Rows from block 2 of the image encoder of a small contrastive image-text model, named by matrix and row number. Rows with one number belong to one neuron. Each number is 128 + 32 x the weight over its row's rms, rounded and kept within 0 to 255. All counts start at 0. Numbers have three digits each.
After each neuron's rows are labels from the 100 images, of 14848, where the neuron reaches its largest size: "peak on" is the class under the peak; "top examples" is what is common among them. Only what is clearly more common there than usual is listed. The data: drawn small creatures on textured ground.
# gate: MLP gate (encoder.blocks.2.mlp.gate.weight, 1024x256), inputs 86-171
# fc1: MLP up (encoder.blocks.2.mlp.fc1.weight, 1024x256), inputs 86-171
# fc2: MLP down (encoder.blocks.2.mlp.fc2.weight, 256x1024, transposed), outputs 86-171

gate.661:133187121078100135106074130084114140147101125199110192100113119172133119147144094098172123122186116123083054104052102089168193141149131128108160115059117119130152168128168146074108079137164134081066078159139120132119120148163061153118067113108147117134154081
fc1.661:123120109112166146077099073145139075148169135153135159103160187147120142101177141212139077137164110094086127150099147146132146107205165132110091076069022138129110128101151128076109121141098117125113106118102121135145168131136119093101115171170088109106152122
fc2.661:103152108128115061161107176063111153088129148112059102118071080095101085149129151103118159128125148089118110106111139117138117120128109179133184127177147131111116143172130071127106124056156147148125132094151111135148110136167108130135131088096122093163131179
peak on: limb or head; body
top examples: white

gate.196:139091155165106105101132092069079106171081129130141175124100135099124041109148114085132076115128099161105108089129089119150115103145192135151146143141139086075129124106077088104172124137124116179082156114125056193151134099150143141097130090180119163107181111
fc1.196:099164066051153090128098141132143162104106156135068108094094052188107165169085105090134171145120105085111124145107149087140158175114109124118140120146148102147157190130093145151137143105129135133167119124139132071113132181123095161135130133071116076217113117
fc2.196:147085168187157129044190145143185129109143147067087103086088119142109105155193078104122124209081168165102137136161113138133104139113115085166181161153114125133105140199140080111141104132109146113153053134140113120122116146102121130145100180117141145154138140
peak on: body
top examples: dotted; large

gate.593:152139135109121122082091108101135121146136121126090126075089099151060082110116127146090075121077112198170120069146137108155196132148129123115109106129098141093158105095132154124125113158157136119123116145113096152163111187156196140148052108118158095132192155
fc1.593:101129115127109126159144056149157152102164101111133094150135120109103158118115136153088145085104131094087154206130092184096134152138152121164121123127068158138082136206115158137061128148181128090105139155147193115126149093119102142154217122099125172157081151
fc2.593:142104186140082075052131117127148149141174138107093127064098114138098086126109144117159112157113114161159119107178120127139169131115096097119095127106099116126174109077136140153180099138088097101088115119139100148192103199104155126168064147127140145103117132
peak on: limb or head
top examples: brown

gate.694:103139178144150127139140127108158159122087099113138126187118122148127136134118134077177072114159153168132097079086123127125116174162127125130095091123111150118125098103090053108149053116143157084068121117183109131104104102109090124215106078081158160171059112
fc1.694:135154126142157078106125138157116160084090090145176155127133091104096158162137192130147163168127128159120148127118127047109162085116122116097111128124087184121171146144167152092109161176119130119141130166189154104087111222113178151141130134140113157145105104
fc2.694:162139106064159128086075160105106085127157167132083142128127161130119151098086115091144051145106133137130060129099179147151096160104136136169098123140111113123106152074117101144116064107142115170112115178091137168152152069120098143106114168088109117133138198
peak on: body
top examples: pink

gate.696:202126132146092097119112078117085125167060116165121116126155111148106102134109138140101134183118139145174106124173082117107060128181183146137179099099135110137134050118121124122120125105087110132105127161130173170125173152082072148061103109133154098117156192
fc1.696:118100104099070127098066102153100175198154106151116130131081104117142180173131098123122183148095144057113133129152135137079157122109120104206159204142117079107112103126142177110138118137131138116063099145103201112094081125100109193110125141148130132117063115
fc2.696:146126167150123125114174142098078147141097170098094114108114150104082091119193144131128046098171189147136122171127165136143110141106123078132150093157165120139137113151144113186154137134070138183066120118182111193165105091151149097159223141133189144138144170
peak on: body
top examples: yellow; butterfly

gate.575:121126129075099111126128027118181128097095121148129146134139129141046110047080103062121067140122095179113088027104134099170144137134142120118143127095127107097141144035135140149122120140104129119109136159152077136128130130120121151117025095139161147163128151
fc1.575:088145166091132109121078145108110129110140089154101120078137112183099174172152132150141062175165126137131140118072119085070122188203118154113130118056136124078175160096144083105110147097125102159113117141128156135151134114119111096144091113125126119146116168
fc2.575:124188181090155156149143176110129110073128124192133150147142109131166121079123132118081131137086127147126136140071115065138151161115140085074132123114129178147118144129097092104103116116095157113168128174028132134125046098128167111149127065154090102101111099
peak on: limb or head
top examples: snail; fish; colour: yellow

gate.582:121094157091126090157098118082083158126095173116074114094078078156036091129159124104097130137105130110131128108178077126130179118143203150147155159133094077078133150125140145093094119143164159094149130101123148131135083143084110160151157152079124169144123153
fc1.582:174179099124160187158101133115055202164125117126085103159114133147204088111122087140097113117149149134183100074108137096203133151087116141140178163152189121131101124105131154150179143070107162174112114117141110139136102139142133106112100153149161116120135148
fc2.582:123141088119132151134126133156144146185141140187161124115191145134128170092142173164176114138156133167138140123095154128136133111140128127108112126152128151122182073123143135154079091139140123136120152122174138112116115114141135081152093134101139050166091104
peak on: body
top examples: teal; black; green

gate.394:108098102166160101113088085130129069100060099155129162168131100094148107073126126077139085169122052190132072052165132122193170105122164131080140151154116136064121107108151136130132095104070097122146117175172092120128120151081162146087027120167158111123134144
fc1.394:161126079112064159147150089089104055111174192138109177139121163144159173217142164118133111035160081092109121103078087134144143165133206156158086143103086170127137095099132145128175065174098120124148091120134096162190141103120155123135066149133095124118138148
fc2.394:086128171096180192164124120088086157148075119168119141161159096158170128165133115152178111098151125116073165132060159044125143134134113138124165142139130111090145086190154122106105175110126169156139097155133131117064138105114134060155109115140114058159146153
peak on: body
top examples: plain; white; black

gate.257:120143121091124083141086117102122154120080105120119168090069115150021103137098115077100112141147062142086098106139114121140098193145161148127138090069106133090119137113134133091099081152151124138078119133173153119143120173106143142124061110125178193133128118
fc1.257:106091113127173133103114080091171121076123110151104112112120129118157138075175134103079129174128115082068108167150112181106131108137093104095077153162044147050065115230115150135097130141164109080241143126061098109146184122152126150134131127113122128111092180
fc2.257:157107165177080124069155104125136177142135149073111119107070045152096094154113119149152069153096165135186098070135103105103110110132162112172150125138146096109159097128123112110139128073072096114114121160097080154126063184136111108139105127100135088116141163
peak on: body
top examples: black; dotted

gate.752:104096067106142130153131054115131171178120082163128115135053104138035096099126083139090096114074102103122111098151115106093138155098132122128195080116109112074132098156175174103062125131102113129121167131120165078129133147127102151109114086102167097097138156
fc1.752:128100220165135154105137137136149082119154129079125136152147132066193125121088119099134121083101112173152155131117114142148130121121128183136089148119172124159108159096095097191183059128073117113149125144134070149129105133139129134151110137134151163090168107
fc2.752:113153117137118132114162127180155156125176140061099114122135155155123190088107136132140151085169145180140149175169142158138111122123109148147112098115143143147139132197168152131114079165048106096111144149138097112187115114144153092223128122125151110157124159
peak on: limb or head; body
top examples: scaly; purple; grey

gate.375:135109129056145101128154130150117103149092101145120162159099113100121072139135008104107114134077096139140112088120169117119118148168169149132152114180099130125082077128101095108107187117148117202128127161158089157132084123122124137088166066162136116096122148
fc1.375:067158094101129161129146152133120142113101122145099165147136079160150137142090040109116122126124139151132153135144114112133154158151110119130149131147105124101075080144112136178170222117121109164133091164110103168126106116115096134138197140135144080145128163
fc2.375:120044122127140120209100110122108123149127138051143135137122105111132129151153180056146185132125117128099112125082064139089182126164113151129151153108131105118097163155119149122162054169154124110194144135125109149101064137171141140132106123144135145106141144
peak on: limb or head
top examples: teal

gate.339:097120144071102088169100062166154090094138122148111124134141124130082090076136120116128029122126128170093039087079145151113125123199071142063144130121133122096117078098143162125121126098148131131138142161166115089153160125105138178110131136058123091131129186
fc1.339:129130176147147132166133121142077091124133116149128158126130136114136156119115167149167103114142113182148149067070167122102125107143103131122182156108173108085155144095145133113118096139120127154138193113162070136167152126109139119137067133140158124095138147
fc2.339:110162164185157217175161118094122174088155147114107125097144120183171061148130090167086116121122163115197183181165085068154111107130154108080132131070152138171120152128169119123146140126182200138166134107072129118123159092106133129177154153133114156119165072
peak on: limb or head; body
top examples: white; snail

gate.434:125080185113129105092142128101123024101136123099112139142114149139116116144176088083139090115104056135073114091059171135113148098128125137125122104124087113055140101108097128116093156144159085199139154085128174091160146108124127166111054143146118141158137141
fc1.434:157101131105163130130126109121111159119118096123096181134099123125108139126077074154110098153107162086119092096183145093163132153122136126083162133139120081139104132138154153148137139169153110171188092140134118135139104150109143127099066143166125134114148133
fc2.434:140165126141116137118125174124146160096126099180100150174167126140132168130128113153165080130153151127134121093140202076167139092099154054203147182096104145097158115136189097069115143082101176107076067178089168082103087126104097169120123131154085097145126079
peak on: limb or head; body
top examples: black

gate.489:072109087091108114163126111110153117112095138142152147120079155115086090088139104096129110127161047097106097120139140120105145141149137154115105108163117136093089101136071099131116115136139129111123146091179122133114063127123152143164137078113145178145096069
fc1.489:121199140125146086154131151143113150167133126165134112152178101164134118165078104182160143140130178155137135122102125115157143127140137086108166133123164097206169098133171141109162165142137173134112133149109144117108141135154102088140110132121094085185154113
fc2.489:081130109168189186142114115110150082160095145158147154109055217118117123104138129112099091173149139143098087119118203073118120141146100121140113113115152143118162147135134125099103139127118184179085119102186100140077119122115101117134147162131183145138114109
peak on: limb or head
top examples: large; orange; brown

gate.103:152159214173168131168150155121157102211130136214115109160103146183159114134087123151149167155162169149147138125156131147161149105073112115135122153140123078159153155073120159139156124101101147175116093052107175142120147117120056125142093082102128128094110123
fc1.103:118115133076126061104115155116114123108117075072118109152148070129121194119112156131116131114112111157160121178131166123128069081137190227147144142124137148128125092148196088119117122132089152111082163169139114097157093109143194106160106142116081109146111157
fc2.103:161212148185162070166115180150163073156097130184128162159106142133123122125089123123159132169139176119163106069167090130094098126116103121134122079114130137150114147118152099156120097104101076180140120122098140151137172087099082128123135110149123123113138167
peak on: body
top examples: grey; plain

gate.615:145152103158167082085118125082115113106100058129122133157151147153101096101166142112182147179145112111102100086089119150129156162155132120115137142108084183103081110129180109125054129094086102104144145141142102118131112116122116182052095119142148105085166153
fc1.615:152150050106133134141067109174096116167157112157144159122132117133119129124065136096179104036138115128138108115155178113074080201134051195113110044115107150099124119108164110092087160110114101129090133174158141090124162134122154122148158137150101102093143165
fc2.615:136142115139108099120161132026170140119111110085059099120056062144155091129147108117142078146086126088166133102103150142118139131131114138154146152180110115091149105152088135127138110118181162138139094132136060083179065116157108130151143126149118106142098157
peak on: limb or head; body
top examples: pink; caterpillar

gate.620:148138135107106110115087083134062137164092148073109166119139119150046066113072083105130009129124104140131122059129212088120119123135159129121178097129095074098141133092153112086105068092117105141060163132119062170102130128126152127115055121126157131168164103
fc1.620:139065100076163145106143114133087149140121158126087093096109155112151107176116067108169169153090088127127089125154107156090132134036110073142139129134131141118109177121111146090124237160177139149132112135136163141178107168076113179130143155142139162136098104
fc2.620:134165017116142050186089131129117108099142072140145075119125145122136133077116116058146174106197113121112154153190198174102104089121109152115089125086104104157112073127171104093133079138140100125112141062168146064151126122087086185070111076170162109157090113
peak on: limb or head
top examples: snail; orange

gate.35:188102126164127117131079104138152126164162170058086156164157145079135118057174131147065119122127086161122115125172181138130110138092102144084139151143119177127150140022137123086164121099116099187134170117122087113106177166097128134090135110135171111107160072
fc1.35:062126169147077149130203122127095135117121149180122088139097114159169117191148102144153129067121155089143149128101031133157120084103150138193172149183164103144061110203114118162068079139117140169150102116115162162190124088150094122117185139148121112069116154
fc2.35:225108146154142089169087154090132137182091158114112171127174105125087127111126141161188095076155109173184111117141182126102147148148137125142103139131122148090151099041167139114125142096167142135101131155150066159153102136136063119106086134135132136118125134
peak on: body
top examples: yellow; scaly

gate.540:099112081105145119130102132083157145139076110136136156099116065089165099144146098068138178143092065124161098152097122119123104093090147166117177144166124115110133087149147122058089100116156114088085081140135115165135099173126079167112092123120116103153104133
fc1.540:118122165138112123133098174173097103124173144106138143128126166155122157090176178196142069193113149117072087073100194110128156142137138116150139128019089129144124208059114155121152175142136142189160158136116141088073158094153149097164120145125153120062141087
fc2.540:138120054113157086112116134115160140102099093094136095121173079089137187142107130097116199109103150118177216127194125167151064151085151135154158121164129114201090057166134162100114122124159133091150121099111127083184093108106109139127074134132126151161133164
peak on: limb or head
top examples: large

gate.240:111143101084168094174037099157093109122134115152107147151143143137076120141121161101142127147182136124097043130157198118129168153144114126054150113105128152142113158107138117113101098098181126110133148141117165082152147153069076165097116114137111120165140109
fc1.240:097122145086137110170175185106078190222061111153166122131124095132149133110142167185171098059152117087146090108114089098159130127198172150213176123139137141128115100133138141130096196117144122188128098155142077125181102103137124182092142096139164140086115143
fc2.240:110069097148106110150130107000121145125099101104100156146149127113117136107169097129152150096165157116172183178179119116131091101096135105151122147117187094122089110088124123113143142122180147084083155100127153074138186124102140156141179171110125134122066144
peak on: limb or head; body
top examples: yellow; pink

gate.741:132091101104073085072121083118070126165117132113140137104090122139089065135105098099179098164047050190113135117094162144081118154152187163121136110070102131107153125061117136113090124131145124157095157099149128132100134158064125103137105142165157154140119088
fc1.741:173104141152083152110161129143185111113095107122127040122133105118141093075141172147121182153130146132124158174143096166117135079144137127134096142158055128099122086168132151138051141155132133084149152127078112145138142144139120101145184097093124154077107141
fc2.741:172132155156110118053101127150184122107137150081051151151022093135147089115142166085184138153102112181155119084130084162120098121139141103133112113126191154161121139127144144203125078073090157092106113178121161152082110166167112141128110125109150109162182142
peak on: body
top examples: black; dotted; snail

gate.748:133086110211164123141131101092126156113117125088064087095168088122094067129163109079085152140097105174143136143190136150125121141113123077095175160166124117155121144141153156135156164163099148123127151130124085204115103112071166131151184118139138174148125194
fc1.748:155137144129174111117156156143125147147122146129110139116142138162188143188174160159099123113104081124153090134074165097150114097086133140138129166131156157133140120095132162135080146104112166135033125087116130120119141137115136126108133151199147105097087144
fc2.748:118104167150184089106159155115133062105091171098107191076077152139143070156153151111164071163103140162082123091124113129103158154172158109136143130138138148112115168130129075149118104100143070167215081139148039158117170119116128162088099122093042125133136118
peak on: body
top examples: striped; pink

gate.408:122098106117090074133085082110139090158088097194099163130095132131080037091169133118166089118120108182080044117112158149087142081169122178121165108168107138111148134142163159122120089107112145125117172136124089150137055163131140126127109059107161128149139111
fc1.408:112094103120213158113101109111113145168146098123093091140122112138071141070144171122170072175121130097118089079176114152150079097090177167152111098067102102090135146172152146139103147144122147109170125099151198122115119152124185163145114080132131105154115134
fc2.408:172183082093145088090097099062044193121165116117120097129116091098086131147093092146122157118182139125168078161188099128112134169119097122126163124176112128132126120092111139083153125128141161060120144182137130106092153121121089132095098128104099118125116120
peak on: limb or head
top examples: brown

gate.96:175135098097114094112112079108147131143112072105075119113096092151099096111079116089110103136106099169109129128103140147205138116118106081128146130151122111142091141152081147193153122134129141116160121102122065157155094151181163094162097129075157106158116158
fc1.96:179168067123178129164156160159140156132092116130165130153146164128134168121145164165143119111188154099160146132091152095096101169146136186184137129166161141188154085155141083108138104106099108145099128095124081131103140080145113087135143137134115090143128136
fc2.96:108080100124146099167153115148104134163119111135123124113087084151071092138142142154081131119063143130129096156177117118109129132101104125131150178118139126183146199100109194119101142140183183116139154111164145128151118166143139149110166099077163216159110066
peak on: limb or head
top examples: black; turtle

gate.315:142135068149115131122118083132163088129107153166183238162152162129111114077123166123142077128171107180116102071121155083120174151169112120087120101104129161076112093118159111162116117082093041170158180172134099161115148116089124159129058080139151092096182138
fc1.315:085111133100107101145118147119191079095108178134120152145073131135101149142104155151085133130179130100131138158166108141114143073161147110165108188108157123102078141139142189150103116150187136087127101066116200181127110140104101219156123074185158165088107092
fc2.315:147130087126138060168125099133085078140093152198219192099161216112153118126100136156124140112133138163135149110121156122100120142147100145100132109123136152127125070162147083131097141059065049204111191148157119176127157100107112137106111159134130114120158136
peak on: limb or head; body
top examples: brown

gate.427:118130162128139130140116185173126126076107136073160189157177126161098142115069171130162102208151124158150093097146138138130126090161118136143096102131158146146108149098095052109141103071058132112153131150082173136138197131148102135170108114131108097155143100
fc1.427:170144115107113151112112127216076112139134118113162158208172145121111152124085086114144127135101121122142176128166123111084107154101154131125151101082118146157138110078151100056142115133067113207064139167112170099101176103068173096093106136154127129112151130
fc2.427:129115122126140178097113095133148142096202124116075122094023064141092104099133083116150090112120098120094113103113091079116161176151114101099123153124104120140092177207157144104172097161136145093188102100139108138079123116146146089146167149096142145181123124
peak on: limb or head
top examples: snail; fish; pink

gate.577:159108226161183139184097084158147112192095110180127156128160122125148097100200150152169082124074129162151073043153132097174171182094139125081146106103100097123160120083140150109156092085104134152074124159114028091117107140122091125090105093070133080130154153
fc1.577:120146108131154136096129125169138075107115090145197131180154124076163148131182102134174121069161134144122178149041132134107166106123141124086113129148113082129177099145177106136105116114165072142147171127137122117089084085135132095092132108110108112180133036
fc2.577:160097155098089121146134172069140126124141110099024084121046045181108117102144115123126086130087140142133076071173171128152138136171157141122180113142165126087111158125127141153142103118132195111151089135102137164136113170138144165125160081110157142112138166
peak on: limb or head
top examples: large; snail

gate.334:115111169037106131142105117115096116163044103148165190177124150190027141088139114125151124140131100137122116063112170140117121137161205137100145092093137124120100173117132129080147073102133140130119140154117207117115138091087102115109119102115181093135150130
fc1.334:099138180094133102103187158093127145177077119148094090160110096128135154137208143148097175140093132092142118159167127153217080072071115102185151135167118144120144109125069147182156210119100153113142117138126146075191121120100112154086194104128105113073077085
fc2.334:141118109146101110108134108101131143137092113077149077140165150092159159108134080117103229159157155145144142140161139161122117113091103094151115116143170145164126139163126186117156138189107143093115127105181184104097172139138126168092166188136182162108110108
peak on: limb or head
top examples: snail; pink

gate.234:117102078102115142126089107092140092084135189057098149121133103118112121103089164134097119118103055204127108104056150137164162135183143122118112160113123185086085142101093141181107100161180130133113112127158067174147116144157201131135075140113131141142106142
fc1.234:155156136155115173148164168142111135151122134103145112151152142117164132141134169162134152077174168169181207156135127095133142158129140145142144162145204129172145148088165108152177100120106123143051130094187093152105106120144131108142137152130149163094109118
fc2.234:074086105128149137183160145126090124163107133090096166153085122097119136153162137158080129129129120110093117179149129104096124106122108163109148174117195127150138205114129150114124144144184179142146119098160135139099144138153158161130198137120144211130100087
peak on: limb or head; body
top examples: black; plain; snail

gate.470:135118125080154141128126154106145149137068085155161129140112159172089119123082141104077107165109096116142125100154144107163176162074121029082069066094068123109149125146186112104132169125102136135066118108102127076140121096142081134110083092125108120116080128
fc1.470:088108165172097158158090131138100174078150176124176141099149140120118177154173154161099139133091123099082163159196099162111136103152115129080135151096075203113112160185173120092125165168111098154120133131121179145168182170067189157123155153152100212063079100
fc2.470:160163122105153065096166106110136135129147087194052134108082109186084034141070106117149068138167130120184123058079135063127157113107148091170142128166123117160168085041133145137135117083141155117121108117113094137129102123145100114172065099127137071168097156
peak on: body
top examples: plain; green; teal

gate.72:153105214147065142108159096108108057113160140144114155142108173101183120084189118090165129047118114192104125142086049193145131146193166174163133158158119150048070098117159150150114149163084090120131097093183080176187114079129109152122172125140138165091130155
fc1.72:148138121092106072118143133174122168113151111182139091126121120130138175142187114120152134128133124089121117183124103173150126148144126101144133108144110195099133154173152164116082163106119119088120152169217146102182100134084120151103149130073136141194126133
fc2.72:163154103142148095092170169178117133099111106075107117179145134150088122130146100073169141184171186155153107128140148151146114097093099104119128117183155117182092114157148070139155091093111133145176103129102128119109113122115124127079090163155138045180159162
peak on: body
top examples: large; dotted; brown; creature: turtle

gate.674:168127049102157107104101096093086091135157093082157156152127096130128074082132095102164125164147123180091105093115081140120163168200166162071127099161134096106092159206174130151147153102149094128154162128132111117141147120136093119092126156142106098132165187
fc1.674:128066134099083107127114147135070087083174141104144185135113134138110136165090010097142154078128097147091103156133145168102097178109100080076154125132181161123137066110138100155192180141126095168132140171134151131127127160115126134103131168129085118080142170
fc2.674:116111144127133179116125141149119150119058110063185142166126124137209130110137135120055153145152135107077174123079113102125165143167168127142084106102107093154111119162135085175142099121164123111168157151084144102082167062078180091141127135136149142130120130
peak on: body
top examples: white; brown

gate.482:094107120118133117054132095139115096142150096114160155132135131115072093097167122137117082179121110154125106093130140153091127178143139151110157113123092152101080108112139082117101095109142080148124160137137123064108121135097114086117126096124137103158119119
fc1.482:157150136105138147106121149080118102174129111135079178096139132152131111133099137147185133157199167127140143099110070100152121142183189194166146101160147092137101111102097129107148130091127158108141086132048130103175164103130060090156104148132142115142125159
fc2.482:095116118137117136166081128121132187154162130059129106145143153077089160114209112116075091085145126105100082153178098136142092109113120144097144125083122140102116152110127126133163110126088126100154163143140113130136123146135129165135193159138146154133104132
peak on: body
top examples: plain; red

gate.49:101084090125146089103094118120087079106094095143152135137120145062137047185117133089120123175075059142103091054098170087129134149107139124093141070105112110123148134083093133123159118088145091178103172157152102158121097156088147171083077136171128123159135126
fc1.49:104109084175077173108139116132103109098190149140172143089155172071154124199193134182125165067055124140095138129042102141079146143132116117068131059077086124121157168136145156069124184137145087112169125157122107123103151126120165142117159173102089158092137052
fc2.49:137101152149150160115121153095104147119168138095122124106077115117175143108131138143129135083152107139070128151154100200134133135131131159117140076096138157114115128140137111154105170158100127126103097149183165170117169116102119155070160153136141216081133143
peak on: body
top examples: striped; teal; green

gate.529:147145094152184116101132071136183117107124062209131143095114123151121127130180127150056137164150075092039109133138114127125137129153103096120146117124043166123124124180140136155058147111087081092180109100080107160132107157127147175076077087087127121143130096
fc1.529:159105096153161114035175161118121116139159075152136101119137111133158126146169131160088175128111070146110132113115134069127129134092124146117153051124144184151183111113092134136138163101089128113136166137133065147168125170113173098085069155128086113121117122
fc2.529:146129134093107134194064097155101160197144117151138141151142101133117161090168148107156141134168137160126090169142110161133154136165100085122091146069117071191086168098158155164147087168171164084128161131166178137120154108084146098147176133126189184165085088
peak on: body
top examples: scaly

gate.676:159161121164111139117097150129135126106139163102120129139166090131162123097117137139087164145138162215147145184090116161191195041156140129104103171141173188162125185157102135144172109127175112075224133111108102167119141127156127106162132123116130081153178151
fc1.676:120128074145106142148098096131131172143142090136139100132122184126080134147102133152143112175152145108103163110192177086076103150120125130172190105131085131136135153093144151081120138111113126160116103111118161107118113164090126112098113122114120119117152119
fc2.676:120151147100174155133134103179140094107108137127074148145116098125170080082128111104108072101119127121168099162085088081136183138132139081108102170124165120158135109118115130117138096169140147092169167145101114167103109099144143104144135143159134164168139114
peak on: body
top examples: large; butterfly

gate.431:153117164147066106134137114146105171176161159128166155105073124094103065080148096159159166137149141087148113136195111102096109096159138185109118146118172118096197039099080113136127141091154092113062146121125152133093151138126087124032055089083127094126129099
fc1.431:116165114109052115123141171144102108061198161120161057167158114105190182139163143107098167070105096081123178199108080162124095095113160148137103162101127181107131126177114081156085094173113098097083116106117227125171152094216065133079165116121124124171107108
fc2.431:152082145114147092189133157108108159152052111109079138114080143127114080122110083112121108148111131112122073076116180117125133119147134112158190149113113111113156117057127140079120174104182165163110157121155118151111080189112144121130100142093116150165112171
peak on: body
top examples: brown; plain; red

gate.753:081149169146152103111109090136093146135123123088161068114167157113124091156202158152038140118129165121151186144137134085057104187196137109095151099108131151174110144131149127084170084069128121155086157136100117159108184109113135114164155179095116144119187181
fc1.753:137157130167130125100118095097132157076106155109143078123145140127107107126175177164059100116192167119137183146107123088062094185225171128117135060099104133138172132172120127047137121077148113134118127108129103178138166106125125135153122105111161122164184151
fc2.753:120144153114121080154146146153148160109114076181064167168153099164100187111129068073176197177138073119096155110114088161156180116105104116136127127117087149092122129127137106181170108184087098090127125136123174073110084163100126106092118092155103117137064108
peak on: body
top examples: large; white; teal

gate.256:121112123168113123145097075111144133167069144162126137159063109137066038125115109152104113148140072152149124070129103132105130131137139127151155118142108133041142101117137168141106101129123112150134159105123150139117100126059090163128132064096127136078072134
fc1.256:167158119167125133120128084159151138110122118157148149150134160146094126112088142156128090190141125113152073070137158071070084098127097145105156081114082134110157107135126139106098190086080072166126173118103134081054149114099090119118074084104096058127154162
fc2.256:124102092166120119122122088090087106132088133215166138142103141129138091167094130184117086092122103131132123093115152073114150155124129103118144151126128123082146053124133126112131123140108093188107185111141107154103123130118076121098099145148120162068115133
peak on: body
top examples: grey; plain